Weights of a small image denoising model: trained on fractals drawn by 1,000 iterated function systems, in grey.
Rows from block 11 of a small image denoising model, named by matrix and row number. Rows with one number belong to one channel. Each number is 50 + 15 x the weight over its row's rms, rounded and kept within 0 to 99. All counts start at 0.
After each channel's rows are labels from the 100 images, of 14848, where the channel reaches its highest value: "top examples" is what is common among them; "place" is the part of the image that holds the peak. Only what is clearly more common there than usual is listed. The data: fractals drawn by 1,000 iterated function systems, in grey.
# convs0: first 3x3 conv (model.decb.1.1.convs.0.weight, 96x96x3x3, each kernel summed), inputs 0-95
# convs1: second 3x3 conv (model.decb.1.1.convs.1.weight, 96x96x3x3, transposed, each kernel summed), outputs 0-95

convs0.66:42 50 48 49 19 46 41 63 02 54 66 48 46 56 24 34 49 52 57 25 36 00 31 26 50 45 49 33 49 54 35 65 41 60 52 64 39 49 69 28 54 39 46 36 26 21 38 51 53 48 48 64 47 31 60 56 39 41 46 57 37 46 53 47 30 31 38 52 43 50 46 55 30 41 49 51 47 91 44 50 49 58 36 31 70 54 54 62 39 69 40 37 68 67 31 56
convs1.66:73 47 17 52 63 42 51 57 86 48 70 60 50 13 54 38 78 58 44 76 52 82 50 51 68 51 46 67 70 61 66 56 47 49 57 24 42 43 21 46 53 39 61 79 48 55 47 73 50 54 59 26 53 52 35 46 59 29 47 43 60 51 41 56 42 54 60 44 67 52 68 56 62 62 54 43 39 42 65 49 52 57 50 25 05 54 45 54 40 49 34 52 37 05 59 37
top examples: dense
place: top right; top centre

convs0.30:49 41 49 55 17 52 52 48 43 53 60 57 86 45 57 68 46 58 46 43 59 43 59 08 55 68 37 50 53 49 52 50 63 67 46 57 51 35 57 35 54 27 38 56 64 53 65 50 47 36 61 49 42 58 59 78 52 58 44 52 73 49 50 42 62 62 51 49 52 61 54 58 58 61 60 17 56 53 43 48 52 53 44 11 46 00 72 61 43 49 21 35 63 46 48 56
convs1.30:65 39 43 64 57 66 53 46 60 56 49 25 11 72 52 51 43 47 41 55 51 58 53 33 44 51 71 45 76 69 30 40 21 37 67 63 73 60 60 44 39 36 38 58 60 38 64 24 50 47 31 63 22 54 54 61 33 73 50 60 46 27 31 69 44 55 46 41 47 27 60 51 41 61 37 45 39 60 55 61 63 45 42 99 82 35 45 42 48 71 65 74 33 47 38 55
top examples: two maps; sparse
place: centre

convs0.52:32 59 41 57 51 51 22 55 54 62 50 38 67 53 46 48 63 51 68 57 48 82 21 63 47 51 47 58 52 28 63 15 49 41 04 07 51 43 59 59 16 56 45 53 48 63 26 51 41 53 49 45 44 68 67 50 60 34 46 61 49 54 27 22 57 53 39 40 47 60 42 53 44 29 43 57 39 13 69 54 60 19 54 43 56 50 43 48 27 61 18 55 37 56 51 64
convs1.52:69 40 52 36 54 48 54 63 21 48 59 59 44 50 53 43 57 67 38 19 20 50 55 45 51 47 79 45 44 63 51 75 52 47 52 75 28 64 49 55 58 40 60 16 61 56 56 61 56 26 39 68 67 34 58 49 45 54 65 44 46 53 74 35 63 46 47 65 53 36 57 58 54 51 28 68 78 71 13 30 71 75 42 73 51 28 37 40 80 46 75 26 71 41 55 54
top examples: two maps
place: bottom left

convs0.18:40 59 46 51 42 55 57 53 22 69 71 56 42 46 55 47 33 45 39 29 27 24 64 41 46 47 66 59 51 43 80 39 31 56 57 61 43 29 17 51 71 41 50 48 38 21 46 58 40 62 48 51 47 48 55 44 46 50 56 57 51 55 31 75 61 47 52 53 51 62 15 55 49 51 47 17 37 62 24 53 43 47 50 31 00 21 57 59 62 65 71 29 55 44 36 65
convs1.18:60 47 53 52 54 62 37 58 60 33 39 48 45 41 55 52 65 51 56 52 77 35 47 44 37 61 43 66 27 16 39 66 52 54 22 20 31 57 70 54 09 41 40 41 78 83 50 39 58 46 46 67 65 47 21 52 43 61 41 50 49 40 64 37 40 50 41 62 28 30 50 52 35 57 54 77 64 56 41 54 52 67 26 72 58 65 49 30 09 40 19 42 55 65 46 36
top examples: sparse; two maps
place: top right

convs0.34:54 05 48 40 60 67 38 10 43 49 53 48 54 41 71 48 55 47 49 48 55 55 80 38 42 32 46 52 20 48 60 53 67 46 51 55 59 47 53 33 53 51 86 41 47 47 41 51 48 29 54 15 00 57 38 51 34 51 51 65 10 69 45 57 61 61 44 31 47 77 43 53 54 33 30 48 29 40 54 42 19 49 52 56 49 45 56 35 50 56 51 59 63 52 40 41
convs1.34:60 50 47 60 46 54 63 69 41 61 37 65 54 19 63 34 54 36 38 22 35 40 53 44 69 65 63 55 84 61 35 46 27 50 39 49 60 39 42 35 58 49 20 65 50 29 46 56 65 71 63 30 70 43 67 48 45 48 41 37 74 46 71 36 34 40 74 24 56 37 60 22 56 37 81 24 71 69 48 71 63 45 40 76 60 59 59 48 30 70 46 52 39 42 72 43
top examples: dense
place: bottom left

convs0.51:51 49 64 49 45 50 27 55 04 58 79 59 50 62 48 50 56 44 46 32 00 08 62 44 49 46 39 22 51 37 84 47 44 60 67 55 42 61 33 37 36 50 48 44 33 53 26 59 43 51 52 42 46 48 43 64 46 48 58 48 62 52 50 65 23 56 61 61 24 44 39 49 48 51 42 40 48 79 03 47 52 52 41 52 52 28 62 53 48 55 53 40 56 36 46 56
convs1.51:19 60 53 55 56 60 79 43 89 45 35 46 34 37 35 54 19 41 53 61 53 55 46 44 56 46 42 39 57 60 52 44 76 44 35 18 62 28 65 67 41 49 45 65 48 42 56 39 63 63 61 53 37 47 74 36 60 45 52 44 36 57 36 45 81 60 28 40 37 79 27 53 45 64 53 32 42 13 67 71 52 38 57 20 61 71 66 61 36 79 51 53 31 52 33 38
top examples: sparse; two maps
place: bottom left; bottom centre

convs0.14:67 54 46 45 36 52 56 52 25 48 68 58 44 59 47 69 49 46 37 37 45 57 39 41 48 49 19 37 55 62 61 43 44 56 47 37 47 38 54 50 60 44 46 55 50 66 51 61 49 54 43 42 46 43 27 56 53 41 50 59 48 51 50 60 54 56 39 58 51 59 40 48 35 38 41 00 48 47 70 47 52 53 48 48 55 00 55 47 46 48 43 61 48 49 60 58
convs1.14:18 49 39 56 59 51 46 45 51 46 41 24 09 53 44 38 45 58 59 53 41 57 49 46 62 36 79 83 36 54 35 49 26 37 75 50 52 53 79 63 49 34 56 38 55 25 60 25 44 47 66 75 63 67 49 68 49 90 44 44 39 60 58 54 52 49 61 41 40 27 41 50 41 47 53 75 47 57 39 43 48 24 46 65 48 11 60 37 72 39 62 61 49 78 29 42
top examples: sparse
place: bottom right

convs0.29:00 49 61 49 48 55 60 50 00 55 83 58 46 37 39 51 41 45 63 14 18 25 47 47 48 42 49 70 60 40 85 50 40 52 38 45 37 57 46 65 30 63 51 53 33 27 44 54 47 52 49 41 47 27 48 58 29 45 50 61 62 54 49 53 52 57 52 55 29 59 50 57 41 62 44 29 44 36 12 45 46 50 39 46 29 38 55 54 61 53 70 52 59 37 27 45
convs1.29:75 37 40 27 41 43 24 53 37 54 27 42 55 62 65 50 65 58 31 64 80 58 57 61 48 43 39 52 62 56 39 45 37 72 65 62 46 66 51 37 75 40 58 58 69 69 45 40 38 42 41 55 53 64 28 63 47 50 30 47 52 56 25 49 20 52 48 43 55 33 77 26 68 47 58 68 52 82 69 52 50 58 35 55 38 76 39 41 37 24 16 37 49 73 76 79
top examples: sparse; two maps
place: top right

convs0.90:75 59 46 52 38 51 27 51 49 54 48 45 38 57 43 55 25 28 15 43 60 60 46 42 55 63 49 33 40 00 93 43 60 53 65 18 48 74 47 42 40 47 53 51 63 61 45 39 55 50 41 53 48 51 40 77 45 48 62 30 50 43 57 52 35 47 37 48 47 57 62 48 27 42 47 59 50 51 52 46 51 31 43 57 00 57 55 46 21 42 49 86 46 54 49 51
convs1.90:31 40 51 48 54 50 71 41 58 70 63 46 65 52 51 47 91 59 63 58 44 42 42 52 52 46 63 53 39 83 17 79 51 59 08 62 45 38 54 51 84 44 54 43 42 44 48 59 38 44 56 54 61 35 52 30 47 40 48 55 31 63 32 55 53 48 55 38 72 59 58 56 73 26 54 36 49 36 54 52 57 55 60 28 78 45 38 59 95 54 56 04 50 42 61 61
top examples: dense
place: bottom left

convs0.94:61 33 50 42 37 65 42 50 57 62 53 44 55 47 43 00 52 64 50 49 52 56 65 00 49 33 38 49 04 51 50 46 29 82 58 57 08 28 55 62 60 54 25 55 38 62 37 33 46 44 53 36 53 42 41 59 55 24 57 54 45 46 49 37 46 46 43 52 45 58 50 36 43 73 11 51 37 53 48 53 38 46 50 42 54 53 57 37 56 60 52 55 42 56 52 58
convs1.94:45 38 50 37 60 54 74 31 62 46 47 62 59 45 55 68 46 31 60 35 42 51 48 34 45 60 47 63 69 44 31 50 55 35 52 56 85 15 58 55 46 53 84 54 64 31 59 55 16 44 35 55 24 57 67 37 85 73 37 32 54 35 65 56 51 20 38 18 70 41 41 69 64 39 39 44 62 77 47 56 59 38 51 67 48 46 49 68 32 56 41 45 80 58 58 24
top examples: dark on light; dense
place: middle right

convs0.22:30 59 13 49 36 55 54 60 70 73 51 47 35 35 33 43 50 53 60 66 20 53 49 43 49 46 43 29 55 51 53 33 44 70 28 52 48 52 70 33 40 47 47 63 56 78 37 45 61 53 47 50 44 71 29 50 47 47 53 60 45 52 43 43 17 51 42 41 25 56 45 55 35 61 45 28 53 49 47 54 47 15 22 30 52 05 51 50 00 51 49 41 50 70 36 47
convs1.22:52 55 72 53 45 59 40 40 25 42 45 57 45 51 42 57 45 66 13 20 81 64 52 71 50 47 72 53 47 41 51 66 63 23 48 66 50 67 32 75 27 50 46 41 48 17 61 46 50 57 63 59 74 44 69 51 44 70 75 53 64 44 85 57 74 50 45 78 32 41 45 34 48 30 51 51 45 57 31 52 62 74 80 77 41 68 64 52 64 66 49 39 60 40 55 39
top examples: dark on light
place: top right

convs0.54:52 52 61 49 45 50 34 47 01 66 63 56 44 44 51 52 52 49 31 38 14 55 57 38 48 45 48 68 45 47 64 47 39 55 31 53 45 39 18 56 23 45 53 26 36 42 51 49 46 56 57 47 53 40 44 61 45 57 58 58 53 58 53 67 50 55 56 61 67 53 41 50 52 45 45 05 44 61 02 50 52 74 52 40 59 00 59 48 39 55 56 28 56 38 38 57
convs1.54:51 52 28 52 45 57 63 60 43 43 30 52 33 51 52 52 32 30 70 61 86 28 52 46 43 56 22 44 67 32 50 38 56 74 74 54 59 34 62 52 81 53 52 59 58 67 46 32 57 58 47 58 35 43 49 53 58 38 29 48 55 57 11 55 41 62 33 20 19 65 40 50 43 68 62 48 48 50 79 58 35 16 29 27 23 65 55 51 39 29 29 61 28 50 46 54
top examples: sparse; two maps
place: bottom left; bottom centre

convs0.69:56 48 41 38 62 51 39 56 59 57 20 48 64 48 69 42 64 50 42 30 66 67 42 42 52 50 47 64 47 56 52 68 60 74 60 34 51 68 07 44 22 46 52 48 55 69 34 52 64 42 41 53 61 49 56 29 46 41 41 38 28 44 68 62 32 39 71 45 56 50 53 54 48 65 57 61 57 56 24 45 47 63 29 50 00 56 52 49 71 23 63 40 55 10 19 39
convs1.69:37 57 55 65 54 52 76 31 71 50 63 52 45 62 38 57 37 65 63 82 61 66 56 56 43 46 65 28 54 80 56 34 45 36 35 83 57 37 61 43 74 55 47 50 58 42 61 53 41 55 64 40 43 54 66 50 58 64 69 57 61 53 31 46 74 46 40 43 48 63 45 56 57 32 41 11 36 40 69 49 43 30 81 38 95 28 60 55 37 70 66 41 52 74 78 69
top examples: two maps; sparse
place: top left

convs0.67:45 52 22 46 43 53 72 53 60 59 53 52 75 39 60 46 57 51 42 69 38 69 45 49 53 51 56 51 49 25 55 19 47 43 18 17 49 41 32 52 24 46 41 55 33 76 34 51 45 50 48 49 43 61 49 40 73 45 51 65 40 49 17 48 67 59 43 47 61 52 53 47 39 35 49 48 42 27 53 54 47 92 62 59 69 57 50 55 39 49 00 33 54 62 23 54
convs1.67:50 56 61 37 51 43 49 51 54 54 50 63 34 38 50 55 38 35 60 64 70 55 55 37 42 38 34 48 88 64 55 74 55 55 99 72 56 48 55 42 55 56 55 57 08 21 51 44 72 59 56 43 47 49 61 48 46 33 56 38 36 48 55 71 57 63 64 50 26 29 52 44 48 50 58 64 43 70 75 59 66 14 56 45 10 20 44 71 71 49 69 55 47 51 60 57
top examples: dense
place: top centre

convs0.20:51 54 44 53 38 51 41 57 54 62 44 45 48 46 37 64 63 41 42 36 33 35 41 42 47 46 41 19 44 49 38 54 45 54 26 43 43 52 56 48 72 34 47 42 40 52 52 53 46 53 44 56 50 50 61 42 49 45 55 47 53 45 51 57 01 44 37 49 33 62 44 54 42 42 46 00 47 59 44 47 36 46 37 50 58 00 52 55 49 54 50 63 50 59 42 58
convs1.20:44 51 54 38 92 53 64 43 54 42 64 43 27 54 48 28 46 65 60 81 78 41 61 37 46 39 79 53 53 34 69 37 54 50 81 68 25 47 48 66 30 38 58 59 42 45 46 35 60 64 57 39 55 27 34 33 26 68 51 39 59 58 67 84 76 47 58 59 46 34 63 49 35 53 40 54 39 06 35 44 38 55 42 48 36 46 46 45 45 61 71 24 52 54 61 28
top examples: dark on light; dense
place: top centre

convs0.27:57 53 23 50 37 55 52 52 36 65 63 57 35 49 45 46 47 47 45 48 00 21 57 46 50 50 38 29 54 58 68 44 33 67 55 61 43 44 51 43 42 50 44 49 44 72 41 50 60 56 56 50 47 52 41 54 57 49 55 53 42 53 43 65 35 52 52 53 23 50 51 50 42 53 47 28 51 53 00 48 53 66 28 54 30 00 65 54 43 56 27 41 56 60 33 54
convs1.27:13 50 60 49 51 63 39 47 71 50 52 40 54 54 41 52 41 73 41 35 46 72 41 64 52 49 74 45 39 37 33 43 63 28 12 03 54 72 53 80 23 38 52 41 69 26 64 45 54 45 49 63 72 47 63 44 42 62 68 49 53 46 75 33 66 49 33 74 60 62 28 49 61 38 48 56 48 44 56 47 54 43 59 60 81 77 63 37 47 67 72 31 49 45 63 38
top examples: sparse; two maps
place: top left

convs0.76:29 53 09 48 56 52 58 52 61 61 47 56 41 34 47 44 44 48 35 59 30 50 61 34 52 45 43 55 46 57 65 43 42 49 32 34 46 25 49 62 27 37 53 61 36 67 58 45 51 58 55 39 52 52 37 54 58 55 51 54 60 65 45 79 38 57 58 50 71 58 47 47 42 52 46 19 42 34 00 52 56 68 55 53 33 04 57 50 67 66 00 30 54 68 30 62
convs1.76:47 37 68 40 41 60 29 54 28 47 51 41 63 58 64 45 65 53 60 40 60 41 51 45 36 61 61 61 56 10 39 60 54 58 66 61 52 89 41 66 25 41 58 40 48 49 48 48 47 49 40 63 79 53 49 51 38 60 39 44 63 39 71 53 36 47 60 74 24 36 45 47 62 57 72 96 64 77 68 46 47 38 35 76 57 79 47 42 37 27 68 41 60 11 51 41
top examples: dark on light
place: middle right

convs0.65:41 53 32 47 37 54 53 49 39 47 50 51 13 50 40 44 47 51 37 56 57 58 46 31 48 49 53 49 43 51 24 61 33 64 37 39 47 60 38 40 00 52 58 24 18 54 45 54 38 45 53 48 52 52 39 40 56 46 53 44 41 51 25 43 47 62 59 59 26 55 37 57 34 53 52 15 47 61 82 51 55 59 41 61 73 10 70 58 34 52 33 38 68 24 44 51
convs1.65:67 49 68 73 73 59 54 56 43 54 34 44 31 55 37 57 46 56 47 20 47 20 46 59 54 42 54 50 56 38 58 33 45 47 32 48 36 30 29 68 99 41 53 50 58 53 52 42 39 60 55 62 46 32 34 57 55 69 51 56 41 64 21 47 56 48 26 27 71 69 50 53 53 40 56 20 40 53 08 56 41 77 45 19 14 63 59 37 61 50 57 40 48 65 47 62
top examples: two maps; sparse
place: top left

convs0.68:29 53 62 32 55 45 66 53 00 65 74 35 53 59 30 46 49 40 31 34 61 38 26 40 51 46 30 45 43 20 34 55 41 57 47 40 44 54 64 57 25 32 54 73 46 31 57 24 45 54 35 58 47 54 60 27 55 55 54 38 54 44 64 60 19 33 57 62 46 44 00 43 38 43 43 47 35 25 52 69 51 43 36 47 75 61 54 63 60 60 70 43 48 60 31 59
convs1.68:47 69 33 44 62 36 70 37 69 46 68 51 60 40 51 57 42 47 59 85 86 58 42 50 40 31 40 46 31 49 72 59 59 53 34 38 55 24 47 43 68 57 31 57 69 65 50 54 57 50 43 59 36 46 00 43 37 64 51 61 37 53 41 42 83 58 38 31 67 38 70 38 34 66 51 26 45 37 58 62 67 51 69 51 23 35 58 66 22 56 54 54 47 42 72 44
top examples: dense
place: centre

convs0.95:01 52 11 48 45 51 24 47 57 69 62 54 44 58 42 43 40 51 56 14 69 32 49 42 49 47 43 35 52 49 52 46 37 60 40 00 50 32 69 50 41 45 49 50 45 48 58 56 50 56 52 54 45 46 51 58 56 50 56 52 40 51 14 53 54 48 50 52 50 54 15 55 29 46 44 27 43 48 48 47 62 18 58 43 06 28 68 50 24 67 52 47 57 74 56 62
convs1.95:72 45 60 42 33 56 49 54 29 53 42 39 53 43 56 46 61 35 38 65 03 64 53 43 48 55 52 60 65 55 65 34 60 58 71 66 60 83 22 66 18 39 67 53 29 40 54 47 40 49 54 55 67 65 50 47 61 59 42 40 57 49 80 57 32 53 61 65 35 52 75 37 61 65 68 96 54 61 64 56 47 65 39 66 61 74 48 64 62 39 47 41 40 11 36 42
top examples: sparse; two maps
place: bottom left

convs0.7:00 56 46 41 50 58 52 51 30 59 93 59 39 37 37 48 31 45 37 30 62 34 54 44 46 42 55 34 54 43 71 58 46 68 56 28 48 63 31 48 23 64 55 62 30 30 48 58 46 58 50 43 46 54 48 60 44 44 68 45 59 55 41 50 83 57 57 51 32 46 12 59 46 59 45 35 36 57 33 41 58 10 46 52 36 37 60 58 50 45 51 37 64 06 44 57
convs1.7:41 44 51 61 59 55 48 62 61 59 34 45 55 65 51 43 57 46 72 50 00 43 40 47 39 62 41 56 34 58 49 22 50 68 31 14 51 42 68 53 65 36 43 38 85 51 45 41 68 46 42 64 56 40 32 49 58 37 35 48 29 62 32 38 36 54 46 43 75 82 61 63 75 61 45 51 64 52 15 48 48 69 34 48 68 79 43 30 28 40 51 27 32 69 51 53
top examples: two maps; sparse
place: top left

convs0.28:54 58 16 57 49 45 32 60 59 48 52 44 43 43 30 45 75 36 44 39 42 47 47 57 58 52 47 23 57 37 43 57 40 50 20 16 52 42 71 58 45 35 55 47 68 85 52 43 59 42 38 66 44 55 62 26 58 47 45 49 26 44 44 41 44 53 25 48 32 51 63 49 42 55 45 60 61 01 54 53 45 86 32 49 62 45 43 43 06 59 05 35 49 57 54 58
convs1.28:61 36 67 66 40 36 46 32 35 39 59 72 57 78 55 60 50 44 63 31 60 65 46 61 45 43 38 63 45 79 90 37 49 50 81 66 41 48 42 42 69 62 51 32 48 33 48 66 43 56 52 34 37 55 08 61 67 45 61 58 67 39 64 48 54 57 73 66 68 50 96 57 56 35 54 34 25 77 69 50 39 54 66 47 40 47 50 44 59 31 38 66 68 38 36 65
top examples: dense
place: top left; middle left

convs0.32:13 55 54 46 62 57 48 49 16 61 89 51 68 23 57 49 43 32 65 32 03 20 54 43 50 44 38 50 55 30 80 45 44 70 57 66 41 53 54 44 46 48 49 71 28 34 34 54 47 60 44 33 51 53 57 49 38 42 60 56 58 51 50 63 54 53 68 40 20 54 31 58 48 60 43 57 45 34 01 48 56 38 29 65 29 54 53 47 63 51 63 44 49 34 31 49
convs1.32:45 54 35 58 47 55 37 41 74 56 35 39 43 64 39 52 56 66 27 65 50 94 38 61 59 44 83 29 56 63 47 25 54 18 32 02 43 71 39 73 36 44 61 41 66 33 71 36 45 56 47 57 53 66 65 55 58 65 71 46 45 55 60 29 56 51 35 74 68 63 73 48 63 40 53 35 45 54 56 54 55 59 70 51 83 59 53 43 38 67 63 30 46 46 70 49
top examples: sparse; two maps
place: top left

convs0.11:17 57 34 58 45 53 17 53 54 59 86 48 50 54 47 48 34 35 51 28 07 06 57 42 44 46 31 34 49 61 33 61 45 60 59 05 48 57 72 52 48 49 48 50 38 48 29 58 53 54 53 49 41 51 58 66 61 53 48 49 58 52 36 54 37 51 53 52 15 48 30 57 43 53 45 46 53 37 71 47 60 10 24 43 43 53 54 48 16 61 72 49 58 38 40 53
convs1.11:67 61 60 46 61 55 70 37 37 50 28 57 54 50 38 60 74 67 39 76 93 61 57 71 46 43 60 53 62 42 43 52 58 29 30 74 42 49 31 64 47 56 45 48 57 48 50 31 55 66 63 50 50 53 28 43 46 60 64 61 49 54 72 62 78 42 34 54 36 45 58 34 56 23 56 25 41 40 26 50 54 72 83 62 37 65 56 58 46 68 00 27 46 66 48 61
top examples: sparse; two maps
place: bottom centre; bottom right

convs0.53:64 56 53 41 57 48 74 44 43 53 53 56 52 41 67 49 57 51 74 49 22 67 43 42 54 52 45 47 49 45 89 19 52 48 41 64 49 51 34 52 00 57 53 62 44 44 44 52 47 51 40 41 55 54 30 46 38 45 52 45 26 57 88 59 58 64 51 45 52 57 25 57 41 58 48 43 49 15 28 52 49 74 37 50 65 29 46 46 52 56 24 60 44 40 51 51
convs1.53:45 35 33 62 51 50 34 49 69 61 65 46 35 44 50 53 56 55 32 26 80 18 37 51 51 34 52 67 33 60 59 62 32 61 35 31 41 42 50 44 99 26 48 34 38 50 56 55 33 46 48 61 56 53 63 59 63 59 35 58 48 58 00 42 44 54 37 36 52 50 30 60 63 45 49 54 52 66 67 48 47 17 45 32 36 58 40 51 54 47 78 22 55 19 50 64
top examples: dark on light; dense
place: bottom right; bottom centre

convs0.87:21 62 44 53 35 55 44 52 31 60 48 51 45 57 17 26 30 24 33 63 78 30 50 39 48 56 38 81 58 41 44 66 41 49 44 13 23 31 59 50 50 73 44 47 51 42 19 58 32 56 44 26 47 48 57 42 30 46 41 40 50 56 65 26 49 59 62 45 57 59 61 62 42 60 47 46 43 00 09 52 54 55 33 50 46 60 49 47 70 58 61 46 64 50 59 68
convs1.87:41 51 67 33 50 45 53 34 66 48 63 36 61 55 69 45 28 50 57 57 42 79 64 60 49 33 25 36 67 60 46 54 28 67 60 59 65 68 58 41 51 42 31 58 93 53 42 30 85 50 63 76 73 66 51 64 57 33 33 59 49 63 40 44 62 55 38 39 27 30 23 54 69 57 38 63 46 86 44 46 74 47 57 76 70 50 52 69 30 41 35 62 36 64 46 60
top examples: two maps; sparse
place: bottom left

convs0.35:51 47 50 38 34 76 40 41 49 32 41 54 44 36 45 00 47 20 51 48 48 47 83 13 55 35 49 49 63 49 53 39 00 52 48 48 28 66 51 67 52 32 28 56 53 50 12 20 31 51 73 63 63 53 44 36 37 40 29 39 54 48 49 47 49 72 46 28 46 49 52 27 48 59 21 50 63 52 52 71 53 48 45 47 46 49 36 50 48 48 51 49 61 50 49 66
convs1.35:55 53 43 56 50 23 51 57 42 28 41 66 55 52 50 62 57 55 43 29 60 51 36 46 38 76 47 74 12 25 46 75 44 45 58 58 68 31 55 56 51 62 75 55 44 48 32 38 72 64 16 17 42 49 78 34 63 37 70 32 64 57 61 33 49 23 44 43 69 48 54 52 49 83 47 38 58 75 41 59 80 58 64 67 64 48 34 40 33 62 35 46 74 57 51 43
top examples: dark on light; sparse
place: centre

convs0.73:48 48 48 56 51 49 40 58 35 48 29 49 57 32 29 34 55 52 54 67 47 44 46 40 47 49 32 69 49 58 01 59 42 46 38 61 39 29 11 53 46 45 59 37 23 63 44 37 45 54 44 52 45 47 63 19 43 51 35 58 30 48 68 36 47 41 57 42 53 48 23 53 60 34 59 00 42 37 79 55 49 57 41 48 41 30 61 52 58 69 41 00 63 59 38 53
convs1.73:51 51 57 24 54 73 60 39 87 32 56 52 13 44 52 42 30 44 55 26 63 58 65 45 51 56 45 34 51 60 95 36 64 52 71 53 49 39 34 56 41 51 56 64 61 60 52 67 56 47 38 54 46 54 22 56 46 38 54 50 80 56 50 55 66 63 31 61 45 48 76 51 29 78 32 76 56 50 41 43 43 36 51 56 48 63 58 37 32 46 67 94 59 31 80 37
top examples: sparse; two maps
place: bottom left

convs0.24:37 48 54 51 49 49 41 24 63 53 72 46 74 65 56 81 58 51 64 54 13 50 41 28 55 46 54 51 28 60 58 46 58 60 81 45 27 64 51 32 58 46 70 04 56 81 69 46 45 24 48 25 43 58 48 40 29 54 48 68 63 53 20 37 40 54 60 63 47 56 64 61 73 59 69 65 60 35 46 32 50 47 24 49 50 42 63 68 40 51 66 43 77 57 48 70
convs1.24:37 47 51 56 65 46 50 74 08 66 38 39 44 23 35 58 47 48 40 35 53 20 54 45 50 54 54 57 87 29 47 45 50 46 42 43 64 54 22 48 59 45 31 63 58 29 61 56 66 63 58 71 40 30 35 51 53 60 67 41 42 40 69 39 59 65 32 36 55 53 24 31 38 37 87 46 43 54 45 51 53 69 32 63 23 64 64 54 54 68 29 49 08 35 43 33
top examples: two maps; sparse
place: bottom right